{"method": "simmim", "norm": "batchnorm", "channel_attention": "se", "stem": "deep", "avg_pool_shortcut": true, "residual_init": "zero_last", "optimizer": "soap", "precondition_frequency": 25, "epochs": 84.7}
Rows from block 3 of a small masked image model, named by matrix and row number. Rows with one number belong to one channel. Each number is 128 + 32 x the weight over its row's rms, rounded and kept within 0 to 255. All counts start at 0. Numbers have three digits each. After the name is the row's rms in percent of the matrix's.
Before each channel's rows are labels from the 100 images, of 14848, where the channel reaches its highest value: "responds to" is what is common among them. Only what is clearly more common there than usual is listed. The data: dead-leaves pictures: piles of overlapping shapes.
# convs0: first 3x3 conv (model.blocks.3.convs.0.weight, 144x144x3x3, each kernel summed), inputs 72-143
# convs1: second 3x3 conv (model.blocks.3.convs.1.weight, 144x144x3x3, transposed, each kernel summed), outputs 72-143

responds to: large pieces; vivid; grey
convs0.41 100:085165076141112112189118110139145150117085174123130081146170104059173146125109152166078130115141105146120160136144164108150105094082163138126145157163134107083145097117129123156159104129104124142137124218127064098112
convs1.41 109:112134097136117165094151077142166109174172151144141130137099161153136123130116095131081179159084144125108079105087104186092070124131096062069150106063093124081081168112127129166135082189180105080102110099103138148144

responds to: shaded; vivid; cool
convs0.28 122:155158086150160159063129125118119163152109055138153118099093154050099128141085175100092155104123162139131188045119140163094099163144111138162138137115113095128122182112071120126132133096071138114104066173091147101122
convs1.28 118:108057134150120143128156142114083179069144165137177061092102129095142119130084184150093117118191166147141109091092055146139145128109086074123173104134126082116145079090100082145161060162161117111107104196122131152170

responds to: vivid
convs0.18 098:186065169171176152054110085072105147138157133127106162161108169068182163144146099118152185168166133120166192128153096124153130100125130128117099135139117132114136133087127098117118123153144104143143104055134207151109
convs1.18 106:102096123143144193078150142127146126168127125114143135135106200158179107091106140158160091152110069138080166122105186120151143057106133118136107119148120093076097089132091048131141161146159118177115180109100133106089

responds to: vivid
convs0.27 120:101099130145146161101220196081156116086097148113113119127112157152135111123147140132143149136093158106140147131083194167136203170128151112088173151101061114105172116115120125107114207122096043136121125108109121069126
convs1.27 120:099160112108108140123108095137138146193165167108157154121175125138098181138140104156143146092098154167096147119154101151130198173118107111105119122152102132099098087141110147089082157135107073140125118086125110111168

responds to: grey
convs0.29 109:126124128127156121119100077099079221186113089099154133210126077152112162145194141149081124098117143144120107099145109097130170179108102164095167119144134124066210143127078154112189161188109193161147092162159121159129
convs1.29 103:190100169052129089124095130122148134172115105137151112110194126135107201128119139120123163161125117120125091146107113138127190118150156122140141125177075155160122097120134087161069088122138115172121105153177202138129

responds to: grey
convs0.0 102:111101097133130128100168109107213176147117092117134121197107093085142143154087173133073146153080191143095105096175133159111133144085169146070103101108085119130097085107138102134189153143088140185153133132094089138114
convs1.0 104:093099124114096125118159135122138152154101145154136138141115100107089172099113169138160171175194138139095150129138106050120071176078094101100102101159136139191171098167118063119113077148114128103076112141163135172085

responds to: vivid
convs0.2 088:179145153104117151110099116125157126128151174108204105136145071105179145110121188136147104122070088100084146131070089141122094161148138166094086049127138106198124137088116126184101142129097083067118165102108108151099
convs1.2 099:066117105067091127109145160087075103111095130143091112162193097126118108151104171143149154062044137142151122061114083155113161120180130128101087089180148165142110133102145155097111138102106156130146109131159144087160

responds to: grey
convs0.87 091:140149141127099142080162117119103117148156120143120119085126130063137151151081100055136147106143063138114098099161159157096225144118123158118134161155170115050136186171141123091075118142150100180066066128088118139101
convs1.87 097:077122140104135090134089114084125123165137175092156113114183126095116126195157209152093093112102164185135149111183101114094142158096088142131137079151160133138132106085109162112132174156123157108125138201176180123085

responds to: large pieces; grey; vivid
convs0.52 125:058131109164106138197173113108149064130100139107058130100140145154167141079114109145143130093175073121131131182153179108150129118094131061099089081116123135066087145146138054099209152058132137124149122154157173082089
convs1.52 121:172123122142173109125089152102157101070087158135109135093156072129179098126191132124137124131111102118163198177133093180120124222120120127148136145119113080126098133099101183160074139111082169130196127175170082135102

responds to: grey
convs0.8 100:144149156116130168139071100057114114168174092127124109142120118117085127100132100113128129141056094143118110125120120140086076143094094070167114121081104080165136127154110103162166152106137192109132104103158087081176
convs1.8 101:107079132147145102145097114126070153098095118107098137083152134075129099148109078110159128104079138134168173141151164121104164072182085120113102169125175131139181168101080085116095152127107091171084115066145144163123

responds to: vivid
convs0.50 115:136079151107149151116119098057094180146089165094097131078104137126111146127084105121114142107178217154122118141108120129176150180101133167122151120179175120102143126101075126108077145126104065134160132125096130141058
convs1.50 097:132116126118136152107162127104124137071149144128138090135076080155154095189131145149123138117110154118131152157101040096145039140114079136131158075099157163129065106133199150163116130139122198125155069115155174100141

responds to: vivid
convs0.57 087:141201009153127160146121102123135094102104121112063120084089124144103166139159137135103186126147137129146123123185081134174111125111110138130136141099095181079142118157187211129142134122113167104156121128098080112144
convs1.57 089:144123134146093143160126168114066099199101156113156137152221146112108148147135124084168129077120090172140149055126123120181099114124144128147158167106106146133147106106127156048156116083098129156112134108189161130132

responds to: pastel; vivid
convs0.93 104:131146140122108126093155121109080148145120098080178110136088170147100128103112103128135141100130180099114160093129100146113115214180056139133100141168172114163175144116139104069101092088166154120104044182104175180117
convs1.93 091:106120136089133058094093129085092069129142150130091138114113139133070183158116062133151133171061167138103121127137155184110145071119149116119078122181112189124160077150110176111130100186144145109069153126134122139087

responds to: grey; vivid
convs0.31 091:179057150109180134131088143093126103157108105152109132172144117168087119089113088124107122129099108096077096168135155072144110155076176111101148185174131131094151151115122134108114192201123114165107107108111072153118
convs1.31 094:169139122074161138175126092147126117121125115162112092178161143141133151099071088128198082123139113159172132115200091090092127128110118104137131094177114220142112127090146156114107096151139158141163068086141112132124

responds to: cool
convs0.116 104:124120133161125115130129084072114123112094167138143135161125151081145085108183100095118115094150155139161080172158144187132213117118105082095120187142137106134164115080077148100133148121135094160132082170129120082111
convs1.116 106:098137114169127154121117154114134141083111093147111115073072080112139160175146191173130117183121086166163129219166103159093182083142162142171137132160121107120140171087143122145101099102135146095159129217074100123159

responds to: vivid; cool
convs0.123 095:121121097121099108097147157151130128171154118101117168102069101116107065171114185124129082099140128137137108127120191142153123077134121138159153139155125137146146168082121158060144123139089055184108153133077084034103
convs1.123 099:091170135140144162103149119192139111113061081131159099110138132169119194154140089123127107112175089142096018135162113149096138124079112185132143062074171126181126205155143095162150110153102101101089167119120147130149

responds to: vivid
convs0.82 103:165153043061094112161136132091144098131124162179148166118173102132147090111143179138086139132017073117093097125108167128125161175077133108131091097121157144148099195125158059144110089146145185140145135137131154099102
convs1.82 134:123157091138163059110116163112141087154115061145099144183168102114129146096066123164206074141087113149136171106147148095103134111196132128148139115157102161156213125142100147182106094114108102170109130059153096143084

responds to: vivid
convs0.108 087:133075153104069127093107114156041128088139138092086097118093154080124120166113137147121091141156129059160144136115161184087102090142152176127173112172139133175119137097118099102161092116100115099132119179098135048100
convs1.108 087:077148128085097166058216169108113181190097132157160107104148118081151175046126107141161117186098141117119085078077105105186115104148189123154115111168133104111161144120090126152121186127114132024085093178146071153112

responds to: grey
convs0.59 100:094160080088138173134199125092087038099099132145101133145135133102105085187079073076118187095150123128127104132173172153128169075134124134092101163084181172106073150142134105160164097133100056168155131129107104125121
convs1.59 085:153158140128112144136103090144160150057036143129108130065084117144125170154150061044132100140111178124126118123100133136079132110121081131120169086089156174137156144108135133165173123128097124114095118139155092178162